Weights of a small image classifier.
Training: 40000 steps, batches of 128, held-out accuracy 100%.
Data: trained on simulated telescope pictures of galaxies, 97500 training examples, 52.5 epochs.
Rows from block 2, named by matrix and row number. Rows with one number belong to one neuron. Each number is 500 + 25 x the weight over its row's rms, rounded and kept within 0 to 999. All counts start at 0. Numbers have three digits each. After the name is the row's rms in percent of the matrix's.
# fc1: MLP up (model.blocks.2.mlp.fc1.weight, 1152x192), inputs 0-191
# fc2: MLP down (model.blocks.2.mlp.fc2.weight, 192x1152, transposed), outputs 0-191
fc1.213 113:521507524505430467488488496492495529497507530508518490497533503529488502537519470516446517457461517441478537518552521520510469502510498495509500473455501500533513538501503503480432521522471502487486480518483498495513478466520528479518533523525537487525479509493511471536555514505498500532496518499484510514541540524511483488500520504498500497530478472472506485496508523481451556481510504497524452504551498486485470476477475512513506537509447509479511491541496463494475497463512491543469471445479449505510538506484494496457514447506497485474523486489492496495462507493439515487
fc2.213 102:478485496497505517495508539545483504472506508491490511501464458484499510495490531527509513522525468525510492468463508518513523517480510470470476511529529484473534478440514511491529479486503541514476461485505476476508490500484445517509482526473494523489510546493457504493502494484540524524463540469501492496483575503496512518467512489538524464484516525512478518505499550490516507477524544472564525538468516524487537488470516488478501476459537512519486475527459516548525460521506491491495521518456536475516461513520498458520522476486502476495471515553460454520534520502522507474
fc1.214 053:482517521500517543546521492501507520521484481497484488511483487497550560500533578549519455510525516520504488453447511513492516506487518479448492521531500500472466487492472515487533520484499493480496510461509497499496565521495442466477457459474489537521494488508511502510498483498500508495482529479502480474495533481532527500501500502494492483479512493504486549527499510497490493507500491473504505505480494527528595486479507456489460469474547437496482506484496524506516525512518473457588532526508517494530462499495510504526507510501514493517499522493478486473492507499538510512
fc2.214 050:493492527470480441561474482464467505494467521471480485485522498465483462486500534559515524471508489494497501555496556528498510530488478480469491483474516507544493523505486521534499498475485476503474481538483519481533529471512514514531520491524531483530517475501547484497514514478526541507497501533516489504473532484498516512508419457517522492527494467535518557461471458484524570469526504503513514481515496477523532468464482484507487536516495501507461485512513464501477460455489517489507464488470486481504526515484506475492541478500503474479536481483483524498507514505469504512
fc1.215 086:525481465478485507491491517514510535464499496501525489514475516534516532531515538490481430471464554492475539455514455498524467496507528493486503475472494489475534466465489514475457520547473487522442446478490481518494520461493461477494506546509508513500498511486488466501501518470514487482505499493505505495516470539516490512476523495511495487490456469479503532519544509522486508474500504499436464466500501494510544521520467506528499499525458486458517552500506485494498459482501479532535491492504501532526467489510497500444500520541499544457495503509519517563463493484490527468
fc2.215 101:513481519447497506491482477466521517534441493514525497481529518539534540536526542498474461505444537478503544513525478494498473474514525516459517474481487524475468526516499462502466485526519475478547528483530496514495523498512470491500510489490518531511501473508521490518516506541472490487520484514487464474512459480542480487508507491483494532526507476480516536504500468483489505549490481517445469479523506506529547497518523478490428497519522459472523536484511493484492535523507482516550511507561487523482523499486503549517454503489479526532514503474505537471467484490512464525
fc1.216 070:515530503505475475512477501506459516501493528503510480508524513503518492517508613572486479503499518482478533498508527536510488523508482488452495471486490505527486495492502527517490524497490506495502488524526474505503503511518457454535512468523515506530483499513485454483524509500517492505472500495517493512495585504486495498505501492528486482521510503510505651475504491493493525506505490498534495494481499494533592481508511482507472530500541478497493484516491478495470523474522510513535479456507518505518500492510493518458496479520492470502506504504516502477500501519459510496
fc2.216 074:488474528473528518498508509492494510530468504515492517486505467511428500491502434479520612529505411509476491536501522504486502484503506522508494524530506503505494517495525486484514494467523528474524513494498523492490427491521539503478503474503498509530501521503485500493518529491503523480520498501510469485509520501492511499495500475519489510480477517495494494522510524496507520519523508499570503464507491527433414494523542535494497488492559569499480460472524517500509520503507539502481525502503492465487480515476513512511502506489510486513511440508499452497510490523516506526
fc1.217 072:503509511503459500511502497504472511504499512481503492511508509501526517536510621564492479488485519461476520519504523527503494492510494490468503485494496500502499514495487518498502531485484504488498483495519485507506518502521444465541499479503524506532482500502492435494533509522515496520490507508506505486523570499491488489507491478521491492504501510496499678503514497487480526508501498496531489500504497497533604473497490474497487505494507478497482492507496503497499513496512486500533502460496483516522487508501519487441500481523494467506502487489500500507507507507468495508
fc2.217 076:505492518464510491521493497481496500517449488507494491490519477501425479506498448509498606516491425505491513535522531496505488489514496524496510502497492518513510520516514486491500504466516528507520512511501539501492408490511570514485523483516505507534507497503504492498517526499490511478525495508503485501502559509489504506503492487509487526512488512502497470488511515493521529527515495492582482473518486505435435495512512555498481514503548584493478460483538489478484516490495533508483503483515491465486501505484506527503488506516487474516527438508510468500510488519494503519
fc1.218 132:525491527498467470489472505509500481524480547527512496493537496539520482527523506499490480478461527466514538516528477517484472489518485480478517455455503483533462514508506479527468498528503500481519513517552497524496460499548492491517549478545560493513477505528494484506519536539493498526490517499476476497539505486513483475513500479522498495517459481501531509473495487487501539531517510501498472497560518503531500490487500459493460551519505463449517522538512449491481536486499497527512480493555501521516506526493555553460459466501502517514491471507489503499462442504441489508
fc2.218 123:538481510468457485535469530509467486531450524491471493506505467530522517500498526540464471489475500473470522515523527521476477456493522500456499486485499483505484500485471478506479508485494527473524534485489458494523491464530495482530531513519525507510472529496483489547543529514525496545467531508535492473521577519510512462506536482526468477522483503460521511498499532470540530501553505475535468532528534479538537484465482491493459508491514492461472469547472489477485528497524481553496483483527507473516512527470508505503473468503484457505475489526493485509508479531479494490
fc1.219 107:517510524502467455480499498502481500509482505534517502501532500552512481506533493508463518506480500436522524508558505521499431504522493522480516460440501501538497529474509498498492509524508500489509492532544498510492423484529516484500548478552511480497447495531494476514505536511503477499492484492483503501544535493492486480508500479495495500518439524491524516484498495513469525518505507500525496490516502500516488486511520479518472553546471503450517506520506475469491541467499507549503511466522498510485536518496491545452471500504499521516494466491544493514449471550426502511
fc2.219 091:502483495480471486531479538522459518538462528453469508520482464524504509510504542544483503489482488493469499494482519529466492473481514470481479505488529453493499483438472501487484520490488537479503518481481466476528520477518489483512513506513506493505475536480472483511522491494536521549454547494529490478501584522497515484465517491514503450496508499474486532509522533472517529475545546471548488551501547491502544482461477529494478502475525509491474479544457497508502511488541465522481463480500509479532465518499500476510499473509512463494475512542458472483509498515483497495
fc1.220 092:494508512519492476542506515498482515469508562447472502508490475492486521505461552548455488450475475432476522473487511531500496491493510465475500507512492462493508480490459514523499521479432524494488497480488467486491516489498452484565486472484531497537532505460496462533546496483509498546466515509532507495520512501514536514514466508516490479493476482495530547498504512469477524480513503466506480502512498478473539492459415517541506491468504510494476485522489517517517457506501458508503503471473502483533520482475486474491530463500489481504485516500484501521517528480508540465
fc2.220 080:459499501464489510526526571542491505513455468522464481485513473502477480516493449565494556516483451499474508517497514513485521492514513501479517511518503509506512503481485493470491494457526542495519499496507507499504447496497518496481444515491506518489477559508449467520486488502498493483527499492511491502512580499479520495497538487523476520498488512497486445510529557498489478515515503451537487496490480526519480501472522508485459481459527540496458480469507513490507519505516517530507528490501472482462462528490504495492480521506499485506444465571465451521528488517499493491
fc1.221 097:490482461494510543466504514510532488476532469515528486518485534539485546526531492466499469490468545508515513522482445492518520506506526508540491502471503502470531480495511535508480489537485481536462459471484487505484511488472501495463505549489494489508482495494485505490504497465513504471501488497497525495514434547523478523489535500483484482489457449500496496538538495519503494466533500523413449488482491492473492513518490540518535473493452522486528568481513485498489465511525492537503497516469516542505499500519502488480515524517484562458496530501515511556508493497521535488
fc2.221 138:512490500468494514490477476477530535521463479508527498489506528542546539503532548509481459490465532458503539484521492467498482456525523531448526483501483530463466505528475463505469517526514465490545525489502514518475526501498484471483504488492517521528521474508521495535492508532462483474537470499492452486528478495542475497517507515478496539491496497465507543510522467503488501538473474529470477465524494505532552506536510474501450491519527466471528528463532486502495531521511468511544509502556480522471513480486497531492464529499498520517531508470520533481467473476516488525
fc1.222 102:523508521512446460453493483493472516516482525536548502500506526532502441537524483516480522503468522447502502513549484550487462510510478505488472472453507507518483529497500502503472504541528488489525519527525518487507453475527533490527545454533511474528477507524516486505529506525498501528507512495482481519531534465476447472519491501526508500522479518508510498512482518482492526526497508533525485518536507504516481476498525489462484544541505505484532516535504494488506541471531503524473485473529455541528505524504516536456472469480511530514506469493500488460472482537435471526
fc2.222 093:499486495494473495537489536524465509511501527481461496538489430527483518481506511541484517476489460483475511484501514511494479464483490483470485501507516467496531470454472498500490521479480550482483479484486479497521494470512508474511513530520495510513507542502467494533547495487545502553469550510521509493511569542518527510470515490497475467485463501458506529497537530488510515486526524448561495534486541507476501485470490534526499518477509517478467468534467488504503482507499461529509493489482522470547474497510519472486508470537505456472459500536460451536491488513486511484
fc1.223 073:515524506516459431508469499500484534500508539504497484496519500478507461516503539551467501471479497448463540536545494527509479514507495460474490498470485481585496514480461509497494501495490521488516496512522477491513501468540491460557518469537534486525522505498498475509550507513502487537477520487513497499524521496476498496499488483524514484528484473485511548472502494476503550511503492499484487490516519491494556459462491486506501548490510491466488515538486460496479515425517505504546444471535477503520514505482498525452482459511495505507493486502503500512502482499426487498
fc2.223 049:502507474453501527507494496499515467491447480476513511521472514502445505482478536514525530486531477541513481491490485479496471500521511542433529491523481524444534492501504515503530488496514483494488483493483546512474509484495481505451464517471441512470526494509461529477462476488466476485536513521504523505458546515503493518482489501488498548486512527501488495504518482541489450510493497493502531474439475520461524547526500526515456467482537547524499500471523523513507480529470546476492527545471528500472475477522483469535526536521499505467491498487519494506476494489544503524
fc1.224 103:498497528504499538524492496486515505526489482505495500494515504500526518458509517547518511526527503508539470493508539467499475533518493525422502483506501522507481518502505505483545484487519504468540545496507509505496509514518485511482514464495476513475461498524495531489467539499494481471495478484509474483500574479534511485519484496484491504490537542521508571539483489530512488534492488514558556493496492551537525495511530482456465487487572483490484462474493495486494544508494496470486522493522538486476507506494475525549473532472488456508501495495514518435487479554515472532
fc2.224 134:525494514524481524462508493482516520514522502498492491513498465536424537503509459464499627500499421475489535493519521480492488474502492538544495496499497503537497496500537490496468501436505536475502507486517508511509466482511501484500522488500505511524494490504493491526528503513493481510505493497498492506515494525517534512503511499472491509493471502458503549499537532488485500524506514471534503512487513534423415490537503550531542483484524567483461463492494471507500498493515527507524497488518496475500495486484501521495492502535509488506502487534518480483471493512524506510
fc1.225 069:497523504503466480528496496512474509483525525464467486503505490468509517505500624538498477483509493486472512493478517537521499507475504483473509503504498472512491489483473522510497505471469500488463483485499460495498516499509438467533474495501500495526495511488486454485530513477520494525472516505504511503478538502487527511520486472511486474507511498514493616497512499497496537481489501462506491493473504504509623479484466484507493491503495502517465477522504515479495481485521485501546478439465490495535480498492522459484528465534501459505495491506492497493523523489489515474
fc2.225 068:480505489471509520507501558526504502508447474503490488504525496506456483509507415534482573503490460498469504537512488489511499482533497511522524512498490501488540513502485501487501516477503535504518478517499514511492417482496564504469479535498490481510491516519482492523512517491502480486514491517518522519517548534462510512495537473515456521500456506489478439497524521490504496524507483473516484475503477488474411493475500559517479474456520587480483507480522519461495504510513525530475528496492481496480483507484488513483499515521485501493483457545501485513501478518502518483
fc1.226 081:518503511501483479543478476496508579507493533506468505506512467529512509533515568550465454475489511480507530500489511521501487525494505476464479482494506469514500487474423517497495557501503527498517502504521449495517508502516435471512529482521510548519513515487489515518531490500506500528460520466492492468528520498528521502525492532491513452506500504499494575508510523498489540514516532473506485522481498511544558523473512472504470524494528484505502500524503476489495528488514443494560485489530476498543503475516463528480481467500503489507475543521516488468497521493453495502
fc2.226 071:485518494493532554459502482452496490487475508541530498482514520497472509512516413497531583532531439519450498517496484499499517490535500514518532498483482505507508501502513487526513474514516487522525495518520526504472477498507520510429489505485517502516496470513506490490512528525505496477524490451500513510508518515481452507503555457524482539504494497510490454495507511531496486538509481530537493480500467558462412478550536552502502467508500564515527512480520493481507511504478510490500515498524473517494474516472510529499482509521520524518492502498487499504508472489529478492
fc1.227 100:505500516496518546501497496477536524476503480517497507499483496543541580494498507508501430497482501487504497469537503485508491457502539486507523505523513493454501529503472495461497524501502502485498483433518484491499556487494432497490484502449492564488519503533499477508507528508507514491486490476509505443548489474552500502504500489488486503493439529471518504530496510514448524512487496497483488505552501527530504501498512474510498439498473475441500502496521527525513517542472490508510531524529513502484515520504465512480487519481472504502501533503516494565480473552551494478
fc2.227 097:513503500461541512490540492502535512506440498507495506509489531508531508498475469436508472531513552500509478499492450466485540487470507509536467530527540520470523504524515493484515505500510474490499489504461489469519518524488550516500476534496484484473504478464518525483478522507496528478510477476503519509520436551497516503492535540473501523480506538498467418517517467520492476487484504515428509495505486514533481546527511540510455472501522493491531537481494542503522509518497532510465540519495505539452482519497480483519511518518512547485504517485526529513529526502516514483
fc1.228 099:470513473508446530538540496502484526495513495479472506504483459483510531489514496541462522506490506474482502486481581512497508473471533458513506508510510454487525485496495515491483499473485499507493473458481480476502488507478487476519464515459495517507493500499491502506513492523494508536480554479506514468522616529511525490504543475503476503486506489489477513534523501465475502476486498444571494495500500515498498483448476487515521460460511489481467456528501525506512474509534463509490533488466495479529457506493515463478515470514495429490490501506468513525488500482529497473
fc2.228 099:502543502524445479518466548528479475487528510507486452496532468490501497467480559584493505470521486508514507493487501490516475520494453456482492472448491494505515511489443503524504494504503525524490490527512500511503490465492481506518519504540541488473477525506499509513493462532508465538471536502446513511479554504483485512519476501531510475520497483516492580473503513508511504498477513463510518526476469499498564498418495476503517535504488527525489499548480454504468499474487487482487466509503527510515510474518509495500499474502495496501470549543492497502504502510467471502
fc1.229 110:509519525506429452480513499508447504525490548532506495497502499542516466546529514509461501492460503433516523512525487560482467514502487487481483494461498478542485523497483494514465493518523509480520511528536489498505453494539505476537533470540523472513469495509508471518534510508511510554479537496473485510526504483485486477512481500521497495508470512498517517499476493482501537515510503499495500507538511495519519477475503474489483563542499493475508529559496482501509542461525492519513490478529499513535511527498523537462477457490511528525493474496484498474475485552420486525
fc2.229 103:514474473510462476540485535522473503492503515463458502538488451520486499495491550559473505469485482482465513506497529516495486464489512482482491497492508473488537476475460517488482519483471539499465483490472478483523505457505496468511500540510492493502502530482467465531524495485529508533468532501517535487494575552488522493474497483511478477509480465456505554494532541487507523473519512451543483541503534492490547479467466531509508501481479522476463467525464496492497484489506473532491482480476487467526490503493516470487510475532491451471463491541477466527491486498485516475